From a checkpoint of a small image classifier: soap at rate 0.0017, 47500 training examples.
Rows from block 5, named by matrix and row number. Each number is 500 + 25 x the weight over its row's rms, rounded and kept within 0 to 999. All counts start at 0. Numbers have three digits each. After the name is the row's rms in percent of the matrix's.
# convs0: reduce pointwise conv (model.blocks.5.convs.0.weight, 96x384x1x1), inputs 0-95
convs0.0 096:501470517513468506500463446547499493474463470524543477451521521481508483504488503525448537507537489536504498488527497496508519507464499478528518496549512487527507452533470462486521466514505494430517526473513486505516513512481518543507464492507465513486507495464509548509483549505489507523
convs0.1 097:520509510491464498511537495512477531447538492540480494510519518488510538570480486497502485525532510512541504522513521495518491520481481510501481480466492494526458527525419509537533509537498542521527544490494481492535510480476549481531460533509502500470505437531509532526544499518459460480
convs0.2 101:488512502469441526471493498507479533484479467455490495460451496497497504512526465497500554511508506517486484455505483480527471492510532513457438502512500498479496530493434500504545502491492545505476512508493484474468476501496513513453526525508468509546483466512507497492466482487545471490
convs0.3 099:532507475511487493517529533503516511502498476480506511465516489499494471483553531467463516486487499493538516506524516492505489522497493507552462530476483493497483520522478500501552457512480493512516498490503439527516473490499501514496501526538497507507466497452484505475473480494515470486
convs0.4 099:538474496501506531507485482450516505578502479525489489503496505501481481510497501526526516508503496508449451509509511529501471500495446468491494480514479497516504494513541519485515521535496508518471554497528515508502498434489498495484519467525533480490474533477477512500494516523517512542
convs0.5 096:477495543521473529530533473486503492523479482503491492486489458540533520525509520532471489505472464536544463498505500481474504504465515527483473548479456531499491499520505523495489481500508463469514467538535539496535559521533523514512509472548526494488501490446474500499506513483514507511
convs0.6 101:515550504520522500461490479514511495511479526535474469482499511504539499498501504551505512502466455497472492516518486484518469469505551512479532513471488500531486530496494480511477510527520532512515496531503500491488476517488499487519503514411471490501518489498517546512561488522471517487
convs0.7 096:520517509468515489470507556475482532480530477507496495476522571482478520496458511504499524456541491507531466469500516469524483491479512522513517511486489528436476516498486493482519516486493514500501533459484520487470418531491536483485488469525544461496528501481476500497470521456492499503
convs0.8 099:481504511478501474525466512503459498541497497499491469490474513478478512477470541492487522525525511539494511512484438474484462515511508487516510443519493501529513491509475500545480512482452501516484477517517490555532472554463498495496526485478502517514567507523473486484487468488492522518
convs0.9 094:501498515557491496474481499453486544516494466505501522528488483450498500534458502455512483498485464487519507500496519505521478506467513530527567491516490497539476462536479516496491490503468532515473542443501508501502482517519519478524505498471499493500511487478524522520491528489474495518
convs0.10 108:431523481500511487461502510503529557451456516494483474487530552535496496519478476514516569504473479521475481560482484519537459482503495512448485508509488508559467493487483491510469493510498469509511513501550516513491561506494539478519517535505483485494505471476530502516502489473500491477
convs0.11 104:505485479543454502513476525476484499522523469495484496539516488506508487486501471507522471532512495533504516495495551484476505528497512504463541489489535484503520546504464472529478467477484499471487528463517492482468500448532491475516482478477462484433467485447511496508500497512510556542
convs0.12 102:457517514515474478518491502456448483498483470529492511500501463461485512478500507509496533516508451482479519515510514541472482472473508517481503579498526518481530453480480484516495515591482464500522490500506491514507449509508514561477467514515451472505508516464526463503476494523516494476
convs0.13 100:470473504508514434516468475492500491497515514493518484523518520476501484533476537488495509491498516534477501502487500484520497532475509552543517533488510448500511469515520483485493509489527519512517510517516495501497520477520525555513445475484493526481540466497486513486474498496531519523
convs0.14 096:492502503501469531484490511523500456500506488551517501483550479508473465476470518499496470472503495512535462513469490496483468515487488468523443473494487528548501469479499481511559494485469544511516492554548491478507499451504481471487479457462540511496499492491534475508485532472496479474
convs0.15 103:513510505500520545483461475485518473469484483511505512502486530516493488476530488546474483484469518499493484463473498440557482481512559520558542492466513497453493478462499505477514524507527505453510486453520540493512508506493480514506484461477469530487492508526521518468521520515446511527
convs0.16 107:459553473532504510561485491469468503501467473500471508508488502481501516495491554581462532516503453550521593517498500468544510482494471531520494512475496471486502506500457475481468494542491525525502498478524506508488510518519541530485487464474505527512470505453491495513492480528530522503
convs0.17 101:491499531534505507551486526480454479478507488470492479514494501485507522518509529492515476486539505502512512518473486527508499504533500498493512487517520477493530450483447532473487483490480538476504477518507475510484480483489532501514454536489480510565523513490473510479456489518478513516
convs0.18 107:500512535538505509493492496498546521492521517491498459493459491504498511512529508483491505550485507506506499495494484534482506526449497499515513491464526483518507466506467520521479507539488546527482506488470551542508450515480537516463482519462500499503496461498556576498489489450547501530
convs0.19 099:490508510529559534471500492495492482506479510565517536505484461480529500486513544488514519489467445508498508509501535519486538493464479489510509530484550487496490506511492495505490516513489471479528503490508560466523519460494479560478483498491502525519496484535513525468494486472495459488
convs0.20 096:466493489483507526491493494514469446485498475485513562469505467483513529509483512463475500438467494499501523498491448530547459510514528489475529516495524472521490496490425513513497511477466522510512536482480510496548441490525521488497479532484522490500543479483484508520529538475495495493
convs0.21 110:484524501474456487471515477531472527453523505501503477456521478437499455497480505460463510480488469492463478511486508475508491490525506451487498534473502451502481536489463487462506508450562488477498502457515495507486528537503507491493508503520475505498479475475498502565457520539530493469
convs0.22 107:482497521509528476490508508500522496542510515567494497486507494488486528465512479492469485463503494503461495453495525515475501492508493532523511481517541455485528494476508527537512512503503500514517517502521497536497502508497472523483483474454493488498481479526469464456497470473534514480
convs0.23 110:498497464501457511486487513509499483463467470486504483482528499519506476528522519539501488483482496543471511496491519458482453480492522479485499467492499499512519612487537514510504500475500503502520502498501436473525531478530494513485517551504469482475507485466505523486486471480552467474
convs0.24 097:511496501484515507498508532534511519503493539544505500538498514470528474469506491501500476507518501520527577487507493468522516513511528530512534542487551500461498510456504494465504521572481481455469488463484519506465484512497463512481454497501502508477499481505491487482517500508501469479
convs0.25 097:474471512487447471541515498487507512501466477486469485464501445520499514456515482509483507465485469501482503493513532554509478510490533455502471504468522487522505441518560443487552491500505495511439501494498498469490506505476488469455478459491481535497496521498527463491501556488511520489
convs0.26 103:519493534506505506531509515464485521489546475528501497466458458476470453518484509498433483530476480507501529480525509500510474443493501494538508564492492469471471529484495554515526497546519506505506520497526475477495506523520547496511488553474487496456462460472520471492523523479506462456
convs0.27 101:481472484489551462488523519479484493488484554548474478448493502561497492400519516517516489487484477444511455536497459569509527504523509541499547546504489504485502530512499517502474506526495502495495483465523470491527484535497492466544498475494492511517524512489461502486534477520504555476
convs0.28 091:496485488466520484458444524508492492511493478491505479485504495470498500564496489530479497528488487515524473490502428512504494459461470514526469524542489490459512499492495471447472500515508542520500498511470494569504490469565490507493487523493456435512503507504445495470512555486464494493
convs0.29 099:541481481536498470493512510522533474513517508513491492465500475514537528515493497441528474512516503487493494529547496464486507476490520447497467498505494461548472478501488539528499563445513516488575474519467490537493470508453522445494490546445505521465505520449493494496510540504497498482
convs0.30 097:478497500532490478515527473473502508504539518487494493544522487485496526499501486482539536519491496501468526543521504547467483589519518500546522519491509480479506507452463544466494535527507534535523486505477472496501486513539495473528491524459534518512473532461459514475503490472459565522
convs0.31 102:553459503486484496504509510463508466486520485500497468532471479557526578505491539455495512534459499487527524524533511469491502489494498500507491478486472502526498506465496470522493509512505500494522502475515520483492525483482499511522467472500490478527544523544480499475516507456512497498
convs0.32 103:481498503491449486488497502486529505507489483474487537484559521462501496504472537484472508519463511491497539490514521467492491527486467461525470510503507487521471520478489548473541528483484515502499519496473528479512489483476504515517473479474455463508485510502528445542538507501494493528
convs0.33 111:482479462505509507529517473493528497489537522472483518508503455489499514476479491475514519503479467499494502491511431531489485502507504482506483518483557499487491495481466483514482484494483521486506512531474504519533489469495521528527490514489504497484487518516509488569491560496472493511
convs0.34 098:484494492499494457521537513527470494486536516484519528497502468514502472536476487482500506506523528505494508481529476524510469490513483523528501540462474498474515521478491511507456490549497512534456475489471484500514525454506516500526493506483485525516473467488489505450497498456522526511
convs0.35 110:500477504492475503502479516510497493534492553491512487487500496486505462443475459548500515488515463470489479511447507522514536494488557501511459521512484514483521528510524494489480509467521475500505497519487467498487486441539506448471500513477457527511500497473491471552478488495471557486
convs0.36 102:518467524485516440493477509486445499459514504488503515495469515466479475533510495489498503546496501493480483525508480504478466460531517453536496470468481512484509487485522485511501514479483485518533580494488525492478515526491502425496425441471518485531495523464481473494544503523514516463
convs0.37 092:503471489466531517445537508480504483471447481498578517495495482517458517532523516500526497522488544513503524500523456534504491512536485509492474477482459496455494489514485481479520470492486498477500519495465508481528467498497512536457497512510445475476499563471499476457483558507488507505
convs0.38 096:522533476496511512539513500527538496460522473493477532484471487518512485447512527549482523508504480511536515502508492476486515474534537470502486449495531515519490496527489523520487496494526491459518517520500532460544471498481522524494457471511519527485491559512573490540519508507530526533
convs0.39 093:474476495483476474475448494516502502473519538509533469461509486496473509508505529527536522525466516521508479519452489512437458500476489514525504493531485542494517515476512537530532486464486487507527513490541489480524499500460549481517465489493497493481498486522505471499481494513537463495
convs0.40 097:482486534480511494480514511508482492483491506502505491511480512478488539474471482535484439502475488504483514517536511481494499485488516476508512493524505522510499426506507501529532506444496458507508499539476526496501497545511503511534486499501502525492534464484478508528531540515474524432
convs0.41 093:539528481565489525492551518465507492519491504492512476460530486495501505465454501506539499509471549480519482531515528475423529483500483460514450525484534508482460520495409501490505506480513458487556470484504493501516475493512491492473477496496493472489499489484534515494524484523525461474
convs0.42 106:527528513474505461477508505537500470522493490476504508495496512534505514514538507528520535512508473450538519564486483492485538504521493468490493486477514461498511531523502495470510532487472499505476488485489544488499448515482493522503442555502505544486470486493517484461509482470493477503
convs0.43 113:440505481462550472475537497491510476521517524485472496474490521517497485481518491524459539485475492519523489512440459530501556496519501484516503496504497555487496446507519467520494522466465513471476468446469504498464540502489506480467477484501528517493468500465495487507526486520508532526
convs0.44 102:482507526575472433526504482493503486486519463540477500447498524474524519529524430539501519499496488521473465510489477487494487521497475496510528523513493496494509506509515506516508494501533516529483492508507535511488479512486485554511478485512457512558516485529527510466488476516510526498
convs0.45 102:513521501499521509496503455504527508511449489508535512496508518462517478481496511508510499457495499529492499515546529506476514464475453526499519486514489497475530491545500549495559439492498509494505500477521506454516489491506490544509461533530504527489490484528469567500509500509483491449
convs0.46 106:471487483507522521481474482521505528472528522513522490502500513521494522512508463518450483509544532481554514435474515503479484509490497501512514463525489467503501483492534488493503492462540486508493469530511492548540530491535544523468453509487499513492496495529475503480491502486507503504
convs0.47 096:473483483488536486445511480484490488527499442493505538488491513465521503516443479505561494480524501541473498497505500495491492528470476477507501493499454509468526466501489516505488482496487484492510493560514492510504528520519479486496467510480442511508490502461500579476519513498478497534
convs0.48 092:552487475532532498513528522532520488475508472463507518522515469490494524487516513494497487495460526482503555497533480482534543509507522507493491508496521493524509463480498493459489521506471495479484538475538500513488504539513511509483479486561508498477498510487568496473503531516521497488
convs0.49 093:566453515483469518497458506485483504480481474501495512503520486519500496502541511481512513459488512510538509492520513508504508489491471520474522503507472478500528498504516499506489479459483463518448483444535492495468456517529458507524493567514456453505546522482525498479527501488542509454
convs0.50 100:505469530483528462468486487546549487517476449470465483546492469483508474480510533541466486504508523476490504501500468477568465487472459482516458496506457520490505555494476450502489501513483491525500516458473508524498541495482485484471540509493517514520503522491519527493458479490453525506
convs0.51 099:482520485528506485527485477498503508513522497538524509500509494508510488516506534468511483467514497494531512506503481477495466551492496491464489533451526512480505497510543530479583496508532518476469505485511554522554523505510476493504492493427511473529517475478542552491471473474483503505
convs0.52 087:478486502479512498481504496548518486523506522534469512528514563508500499547498526477479496518492480457473504503470544455490549509529478505496493472481503500487500516457479515509519481503533508494518497463478515469528521510530511462479532471468503515506528482508495478506508472526571553539
convs0.53 101:517464489501507500531508471521503493543514499498503502486513489447475512489507517449478437463521500494496481516522487522488519536478499492500494469516506484483506516495480500503521500490489527513439505482527509464558495498498492451477486499518472492507497528536527495450522499522492519514
convs0.54 089:475493472466503503497535476490471500498502532511458492481510481513530515524527518504453510453512502526473486484509492514488522497494505485490476476521477498504499449530463534521527485527537525482465503471507522488470456476488507517489466530476504480468523481502561451523538519531511514502
convs0.55 105:441486522471466459508506477501471505458479497494482498496488511506498468503543503513525523499490462483488478464470486546471496510490528502472547466476503455485508483522490486496545476493549529513513502473498492507510460496460474524500554483473476461533501503532518451514481503500534524481
convs0.56 099:518511536503502505476498516506438491499492516514478485501468468488465482470520494519492466539479475497498517501520452468531515526474460501511506520445532453550494481516468509477520477494517468438490517481513548491512511487500476486501481510503485521464459472504478472510497522504509479500
convs0.57 104:518511474470515493513478504430487497462496487484478467484515511501491492484533520490485509563511548469540488504473516596525500496533498489479513476487443507502520495499465463516488507523484469475506477484509512480486494473492497456488508569477477495470452468499498482506527491477537521547
convs0.58 094:478483478484534500468546488489499463508492499505491519534498553532504527520502492482509496493502502497541466513523490500491494546525507477483495527516529470485536482547506485483538514488458522511491510526527498484534496468469525492514552500452472524490507534458528486484544507497520513474
convs0.59 095:466491489518470463504449492503498473520443491483465479488516493469461509474504528539510540512459507474516501480508493499512498502481486522513522477497440501499535472473481563500526486536516524492518498491480510511501473478445484468517537533450505475545506459500502485505504469498527518513
convs0.60 096:529503532541505490490522534481468498498525480513507549484539489502512474513500475486514481478543497500494444524506510456533504479469475474486515492445503524512500516512513501536485515499539488514459517525521532542489487491539485498499483505535517528487516477437500526506476491505478504486
convs0.61 108:509466476489486516472526510531484495477492512493493483526489497510517498492507500477521484484505546468522504513492491542533482458499489487501474479488470493502474476508465493519477464452500533499503471481485515484498500494485493525531523488514468454527497518472507480495519478545482473486
convs0.62 100:517504498494507462481514506506495524506477475467452482497478501462492481486513515487471493467507449468511494485575514477505475478528522494510511456479512474501529491500493501521522476518497532555515540468506460451514479470487485489475475491500485510457476494494491461520496482555524477525
convs0.63 098:511508466542494550504475513489519505486519462546503503532518442508494500463514496510473516466513486465498559465499507518473542507499473490537502481492451514547497482485505491507538524487504475456540496555494481511489531515506505501519442519545540485531460474479464518502527488517482482499
convs0.64 099:513515483450473532505518544463480537548557480517494492554507521500490461514501498459483516489532473520483517513422455481557484493521491492530465484505520517470504471444510507478478496523467480486481504522503455487483494531521476542512502512490548474531494497490519492493505471462476518473
convs0.65 096:546459509479447536512481446482434508569469510494486521504495486535530474458503486457497473505545499507487486531532505531484519514504531524521487485473508511507547462481468464500514502518549527490475505517491513547523503508534507538468517501534486513533506507509482465495519522514478505526
convs0.66 106:491543548510522502491509499472552479540526533488506521519491527499478487514509477527474494482526496506502471488474459456466502532489487526561482481508497546512489482495491508483500494529529459478493498540502473535516486476491539477465516521494514499530492519515459448442511488457524433510
convs0.67 095:494493540498562510519490461491514480487596535499528499488527466455488475478529511473464507500503507464479467463487515551490498512501502510508488509503504489484503504504545496540494526504488536501490493534501485498553475533480528471532487507484503502470539514545524459472486465482459494496
convs0.68 107:487533483466479503521555421461476509571499509534527557504483502517499523528495530550517463506491468457488516483516482499531561502538545591503484501491497499513532491461515493491515465512499450502517501507453529538505515461500509484513466471546476477487511465486550471518491477483498462529
convs0.69 103:490486509514508532543509538517494477450501513532499457497482465470473453519514481453458484506527522459499471528485474495526503474497476510500547482497492502490495483497487444520528494535532522482456443470525517525499496473520504484500520539485522526496498506471484517469525503472510493510
convs0.70 100:436536493445501487498600465466490462479475449475495484502443521535480470469510491516526467527477518508507497536497467492506472519521501520482528470483492454465477478499538505477565501480493486475467519491491482479498477482510519507505505555476509508477490540473470497476552485469486485457
convs0.71 109:500517489490513561484535539477504476528469507494494492491501481514513486507476456555489496512543475426493478480500537493502488502506537519518488500523503467504512491470496502466496519551524522539483503509526527518496471505489453559484479448533478505513513543500477474480506504499495523478
convs0.72 099:479509476495502482505499498484474517476438496482502499465507461416496488516516487502526510512484524496507484504485461491505510487496519532498532518513472556509520500508512468492487447498560462502491493511492531503480502475503487493506497475478545473512508490479501473568496487572498475534
convs0.73 116:469528502494525504477515522492500476512514492493501491483505509474496562467504572519506484495479489509522542553539503486493493473497469470515497491461494502487503470458487487497459508468499514511545494465508530508502540521491502546477492496459501491522441488484478520499483559489493504467
convs0.74 094:464546522461477467495527473489504544499438498473536506515523497524523491498470481499501463524464492484463510507505481560470489509477494510472519527544476518477487516488540510514525509476516481530527494464508499487512473517459519446529527521511489490508538532534502472519507507497511482500
convs0.75 097:468479522519565527506521494524500511459476521515526524554532567498493508521505498480522502516536478567460510489501500445479501529503492464478467490515484496524521503505491570476483519558504530492534479480512504469467508519496534518513453501549502524467486500548447453487493464478488526512
convs0.76 096:497495525477540481529494536485505518526494502496488480509549502445490524443500494475487500479471469461524483501461569519535508545520518489508517499487474494512518481477490520509511511516562482485504504471513487487442530515547494516504465463531502483481514476511513509509475524471457516482
convs0.77 096:461502500491505519512513504509454486520484465490465467499482492490495479506522490529538502508514527481487503534488525486482474560501505507501481510515519489512479533539520550521515519489524498516495532486486509507499509528559490519494484486472473504500474531445502550477506496502451503497
convs0.78 105:501514515519498450533524479493485536520453497454481497566522496499496563510491544479497511506473484530503502498549489481481518499507481528506527503533480526478464486450562447525504525550512474504551501511503485505477502519545473523566489514508538484484484503535501496493491481515493504471
convs0.79 097:514489485499496501487482498498486525480488472471507485474493471500490498532526500499476526504505455469542529468522504491516500482507500509508482486490450550500532507479541509462501496472513481559490466509517517522515522548547536544520497458462478458522495499485481503521514474491480472508
convs0.80 101:496523517483509511524481449522501512498468497498506508467529525505492462479479491480436477510508504517492515507461569549526498497527530535492506468508496471511517494511495529497499478495498465511495475474493434493486512483449498524479515481517475564518469480480487482501493472457480506483
convs0.81 099:507494510508504524465494495493485472502484490515499492529502536495517496502512488544494489469454454491487514510468469489530485507475493493478464467501545445493513541486545523525581443470492451508516534477514497485512534501509513478480502512465531471477517510472537465544499465453505509488
convs0.82 101:483518538525503486517525522506475456506488483539468532533525473491536503532503506529478545508479474509477466520487464525507497534495467494520526479512479513517478460512504517525469481485540522496525500473485523467469439513512495462472481475499501509499499519503502489510495515475535485517
convs0.83 104:485508464521509510514505476484518532479467468477481492508546486491476477516510470475516484481469534512471491465508494526469465534523511481493520509463490540537485477465497506517455520471542507514456491542463466465475532485541476523491509508547445540535499461485506523475440527514502498566
convs0.84 094:469531482539466469518473469476481489450513500510471477539500489482483560513482562506487473479505508473531567503482505520445506468484484474523490517529450495504519502500479492481525542492523469512543464511491508526470490554489502502536540473478492497490511547467515500492496477473530494499
convs0.85 096:498502472519491482478479484470487506518530487516518476514543527509483483500487521471507469488508466516530506522487504517517474487506545524527518543527516548508512527468493508501471557474465545496497459502479502533506492476474534494510506478494499509506535480508510450532485514501545517540
convs0.86 096:563521511513511483479516516477510526448486491474501486490514497507512508466513507492457517532532487489504473469490506505499473493464516478526546483522557525513504531491491515504501515481515512480498481502498465469532504494464475481491502508485493471465493549520510467516508504477566493521
convs0.87 105:474511530446505486474503522510481493528553546468541508487504502480508480506524446520509461494479531490525437513540498485509467504535488487512439506522486529503446493487482499502585511441463457493486520476429510489527541529483488439487546503508503528494484526512515505455511473484469460499
convs0.88 088:514517501498569486472515502491513502536550499509517535506448457525491482515543525481506536465517523497496499499455486479528508495507449528501525499503498534467490477461509514531466519522532502496518500460478472494484478540512484519493512480537572461478524487505463494463481511478506528475
convs0.89 095:523473522497532544490508512511508501514449463499484483445470530509538488459481534521489522486498484510533512500495475462482500469507495529538509498490483529491528495519494541487463534511525503510512503488477469485497555522485495548473496460488525492539520463540514480542472468517516503505
convs0.90 092:507476462464515511502538555474456492505518455496509502499483477526487480547520520478503485473503488534484537543522507485492493518486487459508520483524533538500525536484484482525486530478473496530533437510466499441533535490517473520495501498524473500510583536528478489513516495519501530508
convs0.91 108:514513519482476442526519530494529500509467508504520505466483484479528458530440507553471476458445499460470457504477453529505474536501480470521510511504503482497510507512501485506509501485504445475518541560457469490542553509508499518487481481469489440520478525521487505464491485516529489503
convs0.92 098:518495461471490488514516504523483522458496468472516513468482513463484468455494515491452505508535492478466507507545518483483484489486503517523505483501499522529528546480511450498479506511478526522474508492485528505487468499508534564551477493484560560510525463488498460471510497483486475483
convs0.93 100:466534467478491494495490552480458480496521469475505462514504564511492497477484540557443463499512506490535528475472492481448486503523500527463508528497458496438526532505468452480472496489498548517525497482467495483548535489532511478518480457489501509518556500503517499473511518480482496490
convs0.94 103:523535482498542517509521483483466475500481503531507505497492479534481459524484542470511529496482473478488452474514478526511478491520489484488485487513536534525501550494491508480496489502485489486507481477523468502441484512501472526467483497503517527518490491510515493527494498461511484479
convs0.95 096:547519494508489518469521488547548499506526518516499483515523534554511533485529498530488483473429499506514494504480459479491536523462509503535484490527485476469478481492500500484526527533453508470521492488490498504481498507526499535502519466550509496495469490461523527509499427480490466475